Rows from block 4, named by matrix and row number. Rows with one number belong to one channel. Each number is 128 + 24 x the weight over its row's rms, rounded and kept within 0 to 255. All counts start at 0. After the name is the row's rms in percent of the matrix's.
# convs0: first 3x3 conv (model.blocks.4.convs.0.weight, 64x64x3x3), inputs 40-43, a 3x3 kernel for each
# convs1: second 3x3 conv (model.blocks.4.convs.1.weight, 64x64x3x3, transposed), outputs 40-43, a 3x3 kernel for each
convs0.0 107 [126 152 128 117 143 119 143 115 120 128 128 128 161 128 128 128 122 114 129 155 127 127 124 115 127 129 128 128 129 128 126 123 128 122 117 123]
convs0.1 087 [128 122 122 128 129 128 131 131 128 124 128 135 126 127 128 113 131 126 125 134 135 134 134 128 157 128 128 124 105 123 127 107 118 128 128 127]
convs0.2 126 [125 130 140 130 147 179 136 126 117 127 128 127 126 127 128 122 125 124 122 128 143 129 114 125 143 128 128 128 135 128 128 128 141 126 122 128]
convs0.3 101 [174 138 128 127 127 127 142 146 217 135 129 155 135 130 134 129 132 144 121 127 130 113 131 134  84 128 174 115 129 128 112 123 130 128 128 133]
convs0.4 093 [125 128 129 128 128 129 128 129 127 130 130 128 145 138 128 161 130 128 128 128 128 128 128 128  83 128 104 141 157 128 144 162 129 141 146 128]
convs0.5 070 [150  85 129 137 142 128 129 123 125  63  96 112 110 102 114 133 119 106 152 152 131 146 139 107 130 121 127 149 129 128 132 136 128 145 133 132]
convs0.6 107 [127 113 126 118 129 127 136 126 128 132 138 153 127 129 162 128 125 156 127 123 123 134  79 125 140 128 114 130 132 123 120 128 126 123 128 126]
convs0.7 091 [121 142 141 109 115 124 127 144 128 127 122 128 118 123 120 122 115 104 121 105 102 129 138 127 127 134 112 115 128 110  72  79 128 124 113 106]
convs0.8 091 [ 78  99 101 127 156 119 128 150 153 124 128 128 121 128 128 123 127 138 178 136 116 118 113 121 126 118 128 129 118 127 129 127 126 128 128 127]
convs0.9 093 [215 120 128 142 123 128 128 134 148 121 121 122 114 114 109 119 114 119 131 127 136 127 128 185 128 141 154 132 127 138 118 125 138 109 119 124]
convs0.10 087 [114 128 127 129 115 120 110 127 123 134 133 128 129 129 129 116 129 128 136 148 128 136 152 125 128 128 134 128 128 133 134 141 128 137 130 128]
convs0.11 085 [128 130 129 119 128  90  37  90 130 123 128 131 128 128 127 127 124 128 127 124 126 128 130 128 128 126 117 132 128 229 169 144 148 130 193 151]
convs0.12 133 [126 127 128 131 127 127 130 135 128 134 156 163 133 139 142 133 133 128 128 118 118 128 121 124 126 126 199 128 116 128 128  99 122 229 184 128]
convs0.13 089 [123 122  58 126 101  73 127 191 128 161 128 128 128 128 129 129 128 130 127 126 128 128 158 127 128  95 124 128 128 128 119 128 128 115 128 126]
convs0.14 099 [224 126 125 126 128 130 116 126 133 128 129 131 128 130 128 131 128 128 128 125 130 127 127 128 128 182 128 128 124 109 128 128 126 124 120 122]
convs0.15 101 [158 128 128 128 114 128 134 128  92 128 128 128 128 128 128 128 128 131 126 129 128 128 126 138 128 106 129 118 126 128 130 147 134 130 138 138]
convs0.16 101 [132 128 145 126 210 128 128  82 128 126 129 128 134 134 128 159 142 132 109 126 120 108 121 114 116 133 128 122 125 106 129 129 128 129 128 129]
convs0.17 096 [128 128 128 119 127 131 181 132 134 126 127 127 126 128 123 123 124 121 123 125 164 129 121 129 101 124 114 123 128 128 128 122 127 126 128 124]
convs0.18 122 [172 134 126 135 130 125 132 118 128 226 238 218 152 128 128 128 129 128 132 127 127 128 128 125 128 108 128 119 125 127 111 125 125 120 128 128]
convs0.19 090 [138 122 128 128 128 120 136 130  61 125 125 128 125 126 132 126 128 128 125 127 130 128 127 128 124 128 121 128 127  93 128 141 128 128 126 128]
convs0.20 085 [130 255 147 127 128 128 132 129 127 129 128 128 128 127 126 128 125 121 128 128 124 126 125 128 218 149 125 122 128 128 128 128 127 115 120 128]
convs0.21 093 [127 104 167 108 128 140 128 148 121 128 125 127 126 127 128 128 129 128 136 138 141 128 128 121 128 137 128 129 138 128 124 126 129 128 130 133]
convs0.22 097 [128 128  68 145 128 114 115 129 128 128 123 129 127 127 134 119 133 131 128 128 128 129 128 124 128 131 129 128 133 147 128 129 128 128 128 128]
convs0.23 095 [126 142 129 144 122 128 128 124 152 130 128 129 135 134 130 132 128 128 128 127 114 130 128 142 128 127 165 140 126 117 134 123 128 128 128 128]
convs0.24 090 [129 129 125 131 128 128 130 128 125  93 112 114  96 107 101 111 103 112 160 118 128 149 113 128 127 128 128 128 130 164 146 129 126 169 143 128]
convs0.25 068 [121 111  92 125  95 124 130  94 247 121 122 122 123 123 125 125 126 126 128 125 132 135 128 239 128 120 128 113 126  86 103 121 128 118 128 128]
convs0.26 091 [169 140 128 137 128 125 128 127 123 128 127 126 128 124 128 128 128 127 136 128 119 119 138 129 128 128 138 128 129 132 127 129 128 118 129 129]
convs0.27 082 [131 128 145 128 128 128 124 128 129 134 143 136 128 135 132 128 128 127 116 128 130 128 129 128 130 173 118 132 128 128 128 128 128 128 122 128]
convs0.28 114 [137 121 128 120 128 126 126 128 131 124 126 130 126 118 129 128 128 129 127 122 124 132 119 105 160 128 101 168 128 117 132 128 126 121 121 125]
convs0.29 101 [128 128 121 128 128 128 199 255 226 129 128 128 128 128 128 128 126 126  96 130 127 151 183 158 110 122 167 127 128 128 117 126 143 129 128 123]
convs0.30 103 [123 101 110 128 129 128 115 118 128 128 124 124 106 126 120 115 120 111 126 125 128 117 128 145 128 128 162 129 129 126 110 117 128 133 128 128]
convs0.31 067 [123 127 141 133 178 182 134 126 135 129 116 117 128 101 126 129 106 128 157 128 128 130 132 127 203 129 138 160 127 128 128 130 111 128 128 121]
convs0.32 088 [128 126 117 112 128 103 121 127 128 125 123  97 128 127 125 128 128 122 126 128 124 128  99 129 128 128 128 139 146 141 143 143 133 141 150 128]
convs0.33 107 [134 128 120 129 128 125 117 125 128 130 136 143 142 137 145 142 140 139 128 122 113  84 128 128 123 123 135 124 127 127 132 128 128 132 148 128]
convs0.34 102 [129 129 113 130 134 128 122 126 134 155 126 128 128 128 114 128 128 130 131 108  97 128 103 128 129 119 147 136 136 138 138 136 138 129 128 130]
convs0.35 089 [126 108 128 128 126 166 132 120 112 128 128 132 120 128 135 118 126 157 128 167 183 131  79 123 135  38 116 153 128 133 137 145 128 171 128 128]
convs0.36 074 [164 137 128 251 128 127 127 128  28 127 125 127 121 122 127 125 124 129 122 172 127 126 175  99 129 129 128 141 128 123 154 139 128 133 145 130]
convs0.37 098 [116 120 121 139 128 136 140 128 136 129 128 128 129 129 128 128 128 128 134 127 128 155 128 127 128 121 128  91 128 131 129 128 132 155 147 140]
convs0.38 079 [134 154 111 129 113 114 129 128 129 128 128 123 125 126 128 126 128 128 123 107 122 129 120 243 129 122 123 131 126 128 138 135 127 100 129 130]
convs0.39 097 [128 128 130 120 128 212 120 131 255 125 126 130 130 133 184 141 158 155 128 128 128 119 128 206 128 119 190 119 128 128 121 125 131 127 131 128]
convs0.40 110 [140 130 103 172 139 128 134 128 255 125 125 123 121 123 124 128 126 126 154 127  94 120 123 249 124 128 219 135 128 146 128 128 128 125 127 128]
convs0.41 108 [100 128 133 120 127 255 128 130 177 128 129 128 128 128 126 128 133 123  98 126 137 123 127 157 128 124 128 128 122 127 128 128 131 115 114 138]
convs0.42 097 [150 136 112 127 127 131 128 110 129 128 132 132 127 132 142 128 144 150 124 128 150 126 116 129 148 128  93 124 117 111 128 120 106 135 124 114]
convs0.43 104 [125 128 128 128 130 115 127 128 121 128 127 133 128 131 130 131 133 127 124 134 137 120 129 128 128 117 111 128 155 128 128 131 119 129 105 128]
convs0.44 109 [129 128 142 134 127 131 142 138 127 130 128 124 128 126 128 128 128 129 135 128 133 136 128 102  93 126 128 128 174 138 128 119 128 189 128 124]
convs0.45 122 [128 177 191 136 147 135 123 126 117 135 128 128 128 128 129 128 128 128 128 124 124 127 127 125 129 172 128 128 127 128 128 128 126 128 128 129]
convs0.46 115 [181 128 111 128 127 134 128 128 136 104 107 101 126 128 119 126 125 112 127 115 136 137 136 134 135 121 118 128 130 128 126 128 171 127 128 140]
convs0.47 115 [128 127 155 120 121 190 123 126 188 119 122 119 128 129 113 131 130 123 113 108 127 119 108 128 155 121 131 128 137 133 115 133 158 114 110 128]
convs0.48 105 [136 132 128 133 129 126 142 124 123 128 128 127 128 127 128 130 129 130 128 128 128 128 104 122  83 128 123 128 127 140 118 119 121 122 126 127]
convs0.49 138 [134 122 131 127 128 130 109 120 162 127 126 121 128 128 128 128 128 128 122 129 137 128 139 132 128 128 132 129 128 116 129 128 123 128 128 128]
convs0.50 088 [129 232 128 124 128  45 115 133 125 128 129 133 128 129 128 149 129 128 124 128 124 123 128 128 119 109 102 128 130 130 128 128 147 128 129 130]
convs0.51 100 [131 133 155 135 127 112 131 140 128 115 119 122 123 120 128 124 124 125 128 126 127 125 146 128 129 192 141 127 121 122 132 130  96 128 128 119]
convs0.52 060 [128 101 137 122 128 129 128 124 126 130 132 127 129 129 128 128 127 128 128 162 132 126 127 124 126 128 128  82  96 120 128 128 119 123 128 119]
convs0.53 097 [129 199 130 127 128 117 135 128 109 125 127 124 127 120 119 123 120 113 167 128 127 128 128 128 129 124 131 121 140 139 128 128 127 139 128 127]
convs0.54 140 [129 125 221 128 118 203 128 162 125 128 162 152 128 132 128 127 134 129 128 108 136 128 128 124 123 178 111 126 124 132 128 128 132 134 139 128]
convs0.55 126 [127 132 152 138 131 128 128 127 128 133 143 121 136 131 133 125 125 123 167 136 111 128 152 121 130 150 117 155 123 120 142 129 128 103 109  84]
convs0.56 120 [104 136 197 114 127 178 124 124 128 156 196 191 161 156 163 138 152 149 120 131 135 112 121 128 123 128 139 129 128 124 154 110 129 118 124 129]
convs0.57 107 [145 144 139 136 123 120 131 131 123 130 131 132 145 130 127 155 128 128 147 115 110 128 128 125 127 134 131 128 128 141 128 128 116 125 118 128]
convs0.58 085 [128 125 128 128 140 125 130 128 136 127 131 134 127 115 120 127 111 126 128 128 121 128 128 125 162 124 128 149 135 109 128 129 127 130 129 128]
convs0.59 095 [130 115 130 136  94 128  73 128 126 133 130 136 137 137 136 141 144 155 135 128 128 126 128 128 116 131 128 128 133 134 128 128 117 128 224 124]
convs0.60 122 [108 125 154 127 129 112 121 138 124 135 136 127 135 137 131 139 140 144 111 142 118 128 146  37 144 129  34 128 162 128 128 156 128 128 128 132]
convs0.61 079 [147 124 196 144 125 128 128 129 128 128 122 110 128 120 117 119 121 128 139 129 128 127 128 128 111 137 123 128 128 149 138 157 127 128 158 124]
convs0.62 081 [136 194 127 131 128 127 124 129 146 123 120 128 128 128 130 128 129 128 137 128 127 132 132 160 128 128 141 131 128 128 140 129 127 130 129 139]
convs0.63 098 [125 145 121 128 127 128 128 133 124 128 125 118 128 127 120 128 128 115 100 132 178 127 129 128 128 128 128 126 128 128 127 129 128 122 128 164]
convs1.0 136 [128 131 185 131 132 128 133 125 133 122 123 121 128 122 117 118 114 118 131 129 128 127 132 168 128 140 169 122 123 122 128 119 125 128 128 116]
convs1.1 098 [128 129 117 128 128 126 122 128 125 126 121 128 116 117 106  75 102  91 127 126 135 128 128 152 127 128 145 130 126 128 127 125 129 128 128 125]
convs1.2 132 [128 135 143 130 128 125 128 125 132 128 125 127 124 115 114 105 107 128 129 124 128 123 132 211 131 141 137 114 124 114 128 128 128 128 128 121]
convs1.3 099 [128 132 128 127 128 127 130 128 124 128 127 127 128 123 119 110 125 120 128 126 128 130 127 124 136 128 128 156 130 128 142 128 128 131 124 127]
convs1.4 103 [136 128 128 128 122 117 127 128 126 121 114  89  73  56  45 116 121 128 128 111 128 111  96 128 125 127 129 140 136 129 156 255 127 131 129 100]
convs1.5 115 [119 129 132 128 155 127 128 128 128 127 127 115 128 126 100 107 116  92 136 128 112 133 129 133 132 128 139 151 128 255 127 125 130 139 138 128]
convs1.6 088 [128 127 119 116 119 111 105 121 113 129 118 128 109 115 127 105 128 127 128 127 128 128 118 166 127 111 128 135 128 128 128 142 128 129 128 128]
convs1.7 084 [125 127 138 119 126 128 117 126 132 125 128 118 117 128 113 113 129  86 128 145 128 128 166 146 130 143 126 128 107 146 128 114 122 128 125 124]
convs1.8 082 [128 128 127 131 129 127 128 118 113 132 133 128  97 119 127 120 127 126 128 128 115 129 128 128 111 141 128 151 128 128 134 116 128 157 128 128]
convs1.9 080 [122 129 112 117 119 123 120 110 123 129 128 127 109 110 128 128 128 128 132 120 128 128 128 119 123 128 118 135 144 128 129 128 128 142 128 128]
convs1.10 081 [124 128 203 128 128 118 157 127 126 121 127 120 110 113 118 113 121  89 127 128 128 117 128 134 127 129 128 126 128 129 137 148 128 133 130 118]
convs1.11 090 [127 127 212 127 128 255 123 127 127   3  45  89  57 123 118 134 130 114 104 118 127 120 124 127 128 129 148 164 150 125 149 124 114 128 128 118]
convs1.12 082 [127 127 128 128 128 127 128 129 128 127 123 127 129 130 132  79  80  99 131 128 125 129 128 128 128 128 131 128 130 172 128 108 116 128 128 128]
convs1.13 122 [ 96 195 255 128 112 126 128 128 124 124 128  91 128 123 123 102  97  29 103 129 132 125 131 255 129 132 128 133 128 128 140 127 130 128 122 128]
convs1.14 099 [127 122 128 120 127 134 113 133 145 122 117 112 116 113 124 115 125 111 129 128 136 133 143 129 145 128 128 123 129 123 128 117 118 107 123 115]
convs1.15 098 [128 111 126 127 128 128  84 123 143 111 117 126 108  79  95 113 135 130 126 119 128 128 123 128 128 128 128 168 138 128 154 255 126 121 128 116]
convs1.16 148 [128 128 130 128 160 128 130 117 128 129 128 127 123 128 126 128 128 126 128 128 118 129 128 128 130 255 132 255 128 128 127 121 129 134 128 128]
convs1.17 088 [128 128 154 128 129 108 128 126 128  98 128 126 127 117 119 120 120 128 130 128 128 113 128 168 128 145 139 122 127 116 129 128 123 116 123 125]
convs1.18 126 [128 128 127 126 127 134 128 128 131 105 130 126 128 128 128 102 127 105  83 125 128 128 129 128 127 130 142 255 229 132 128 128 127 133 128 128]
convs1.19 069 [132 128 128 128 128 128 128 128 150 125 108 113 118 127  36  92 128  96 121 118 128 125 109 154 130 128 136 136 131 127 233 128 123 116 124 127]
convs1.20 096 [116 122 127 126 128 128 127 126 128 128 122 119 128 128 131 128 129 128 115 178 207 128 130 125 128 130 128 181 128 128 124 128 128 127 116 128]
convs1.21 092 [127 126 128 128 125 128 124 116 116 139 131 129 127 134 114 127 128 129 128 101 127 128 133 128 131 129 114 125 128 128 128 142 129 129 128 129]
convs1.22 151 [127 127 128  97  89 144 108 126 121 130 130 129 121 123 128 118 128 127 128 128 128 128 129 129 110 126 133 128 226 160 140 130 127 166 136 128]
convs1.23 107 [127 126 182 128 128 161 132 136 128 124 118 105 122 124 106 128 125  64 129 141 127 130 130 109 128 138 154 128 123 127 128 125 127 125 123 128]
convs1.24 096 [108 125 134 112 108 126 128 128  83 122 128 144 128 128 128 128 125 129 126 128 128 115 130 184 123 131 164 131 129 127 141 127 122 127 128 128]
convs1.25 078 [255 128  97 110 128  97 128 101 128 101 128 100  92 128  25  48 134 116 143 143 125 210 128 108 144 122  96 127 127 144 128 128 128 129 128 128]
convs1.26 084 [128 123 128 127 100 255 128 128 128 128 141 122 118 130 128 128 128 130 121 101 127 127 129 128 123 128 255 189 249 136 136 125 122 134 128 125]
convs1.27 081 [130 129 128 128 128 122 127 125 128 113 116  42 123 128  87 127 130 132 118 207 127 128 131 210 129 131 111 128 104 121 127 129 110 127 121 116]
convs1.28 119 [129 128 124 128 128 124 128 128 128 121 126 121 120 122 128 126 122 129 121 127 109 126 128 128 123 128 129 128 150 128 127 128 128 128 129 127]
convs1.29 108 [122 141 213 126 122 123 128 128 128 128 105  53 128 124  83   0  23   6 122 131 132 128 151 196 133 130 128 130 128 131 128 115 125 130 125 128]
convs1.30 099 [128 128 255 117 129 205 129 128 127 126 110 121 117  97 123 126 113  58 124 128 128 121 128 127 128 119 171 128 128 127 128 126 119 122 128 128]
convs1.31 070 [127 128 123  95 128 129 128 117 112 127 130 131  83 117 116 127 128 175 137 128 118 128 128 128  90 135 128 128 128 128 128 137 137 128 130 127]
convs1.32 101 [128 136 184 128 129 128 129 128 128 125 125 120 109 124 121 118 117 119 128 128 128 125 128 128 111 132 133 128 128 128 125 128 121 128 129 128]
convs1.33 106 [128 128 134 128 115 118 128 128 110 103 140 129 128 128 128 107 113 112 126 125 123 128 129 128 127 125 128 128 142 188 128 128 203 131 161 128]
convs1.34 108 [120 128 171 126 131 159 132 131 128 112 122  91 106 122  85  98 119 104 143 131 127 138 128 126 129 128 141 131 128 127 128 121 127 127 125 128]
convs1.35 070 [128 128 128 125 128 116 128  90 120 126 127 126 113 123 122 121 128 129 128 120 116 127 128 128 107 128 127 128 128 136 125 133 132 141 145 128]
convs1.36 074 [128 128 128 128 127 128 124 127 147 124 128 112 128 130 112 121 131 129 121  87 109 122 126 128 128 147 173 154 139 125 129 128 128 128  76 128]
convs1.37 080 [128 127 125  94 126 116 106 128 128 128 128 151 128 117 136 103 128 119 128 123 128 127 123 132 128 116 128 131 128 149 137 128 128 128 133 126]
convs1.38 077 [128 149 116 113 177  92 128 172 130   0  41  89  81  78 119 124 106 115 128 128 131 128 128  87 128 128 128 129 129 128 125 118 130 128 122  83]
convs1.39 063 [155 195  83 128 128 101 128 127 103 133 126 121 132 135 126 132 136 128 130 128 124 141 150  80 154 141  20 123 139 146 130 128 128 128 135 137]
convs1.40 094 [122 128 121 111 128 130 129 128 126 131 121 118 120 126 128 110 124  76 128 128 122 143 128  42 133 122 114 138 128 128 128 128 128 134 128 128]
convs1.41 097 [133 158 115 127 128 108 121 125 117 121 127 127 132 126 119 132 129 118 123 124 126 129 126 123 150 147  74 126 126 124 124 128 129 128 128 128]
convs1.42 098 [131 121 129 128 121 120 107 122 132 128 128 122 128 121 127 108 113 128 128 127 127 129 136 128 129 127 130 135 144 142 139 127 128 138 132 126]
convs1.43 114 [128 128 128 128 128  91 126 125 113  94 128 119 108 105 109  75 129 128 132 116 128 130 127 129 128 122 128 128 128 218 136 132 128 134 142 140]
convs1.44 103 [127 128 206 127 119 129 128 127 128 128 128 128 123 103 129 117 126 128 128 128 128 122 128 255 128 128 135 131 128 252 141 128 118 135 159 127]
convs1.45 123 [127 125 128 127 127 128 128 150 128 128 124 104 127 128 115 129 123  62  68 147 253 129 128 122 129 130 110 130 121 128 127 125 128 128 128 128]
convs1.46 107 [128 128 126 128 128 128 128 123 155  99 104 109 125 121 121 130 132 129 128 128 128 128 129 130 129 132 128 124 147 128 145 128 120 128 127 124]
convs1.47 073 [126 107 122 125 122 121 128 118 110 129 117 128 130 125 128 130 128 128 120 114 127 125 118 125 128 128 126 139 138 129 128 130 128 128 140 133]
convs1.48 114 [128 128 181 106 129 118 107 128 131 119 126 124  77  64 123  86 116 127 128 131 134 112 127 200 128 133 133 135 128 126 129 127 125 128 128 124]
convs1.49 101 [127 128 128 116 128 130 121 128 144 127 127 125 128 128 124  94 124  83 129 130 155 134 128 128 145 125 130 130 134 120 126 127 131 128 127 128]
convs1.50 118 [122 123 255 128 127 128 125 127 128 128 125 122 128 128 128 131 127 120 111 128 128 126 129 124 129 128 127 148 128 128 151 125 128 120 115 128]
convs1.51 103 [128 123 123 128 118 128 128 128 127 127 122 127 127 128 124 127 116  97 132 128 128 132 127 111 134 128 112 158 133 128 126 139 128  99 129 126]
convs1.52 103 [128 149 128 128 163 129 132 111 131 128 127 128 128 128 128 124 128 129 128 129 122 129 128 128 131 180 130 128 126 127 125 125 130 128 128 128]
convs1.53 130 [128 128 217 128 165 138 131 140 128 118 127 107 125 125 105 127 127  68 128 137 128 128 125 128 128 134 157 128 124 126 124 127 116 127 124 128]
convs1.54 099 [128 126 125 127 128 135 119 128 126 128 130 128 104 114 127 115 108 128 126 177 157 130 148 128 131 138  58 157 128 128 128 128 123 128 128 113]
convs1.55 116 [121 111 127 128 117 187 128 127 120 123 128 124 118 128 128 128 128 132 126 133 127 126 128 127 118 128 205 128 152 137 136 129 135 132 129 128]
convs1.56 101 [122 125 126 122 127 125 127 126 128  96 109 118  82 116  73  74  92  99 128 154 118 128 127 108 129 128 128 128 128 129 128 128 156 131 128 129]
convs1.57 082 [122 119 130 125 129 130 132 130 128 128 126 121 128 128 124  80 108 112 128 132 129 138 128 121 127 126 135 154 132 203 128 127 123 128 137 123]
convs1.58 081 [107 144 128 118 128 128 128 125 128 100 124  91 124 102  53 116 123 101 128 129 124 128 129 128 128 136 131 128 131 128 126 129 132 128 129 127]
convs1.59 119 [127 126 128 126 125 248 115 129 127 110 111 126 110 128 128 126 113 128 128 128 128 128 129 129 123 128 149 129 255 128 134 128 118 131 128 123]
convs1.60 112 [129 171 129 131 128 129 128 127 126 127 124  94 121 123 104 117 122 121 131 105 128 133 129 131 130 135 128 128 124 121 145 128 116 130 121 124]
convs1.61 064 [128 119 122 125 125 170 124 118 115 119 130 118 127 135 132 117 128 136 126 128 124 128 131 128 119 129 173 129 145 132 128 129  84 143 128  97]
convs1.62 072 [128 127 129 128 118 128 127 128 128 128 128 102 101  94 129 129 137 135 119 111 121 127 121 112 128 128 128 148 128 127 135 127 123 128 121 108]
convs1.63 071 [128 125 113 128 122 128 128 120 128 128 103 111 129 122 110 128 133 122 127 101 127 128 128 124 123 129 128 125 127 127 130 206 129 128 127 131]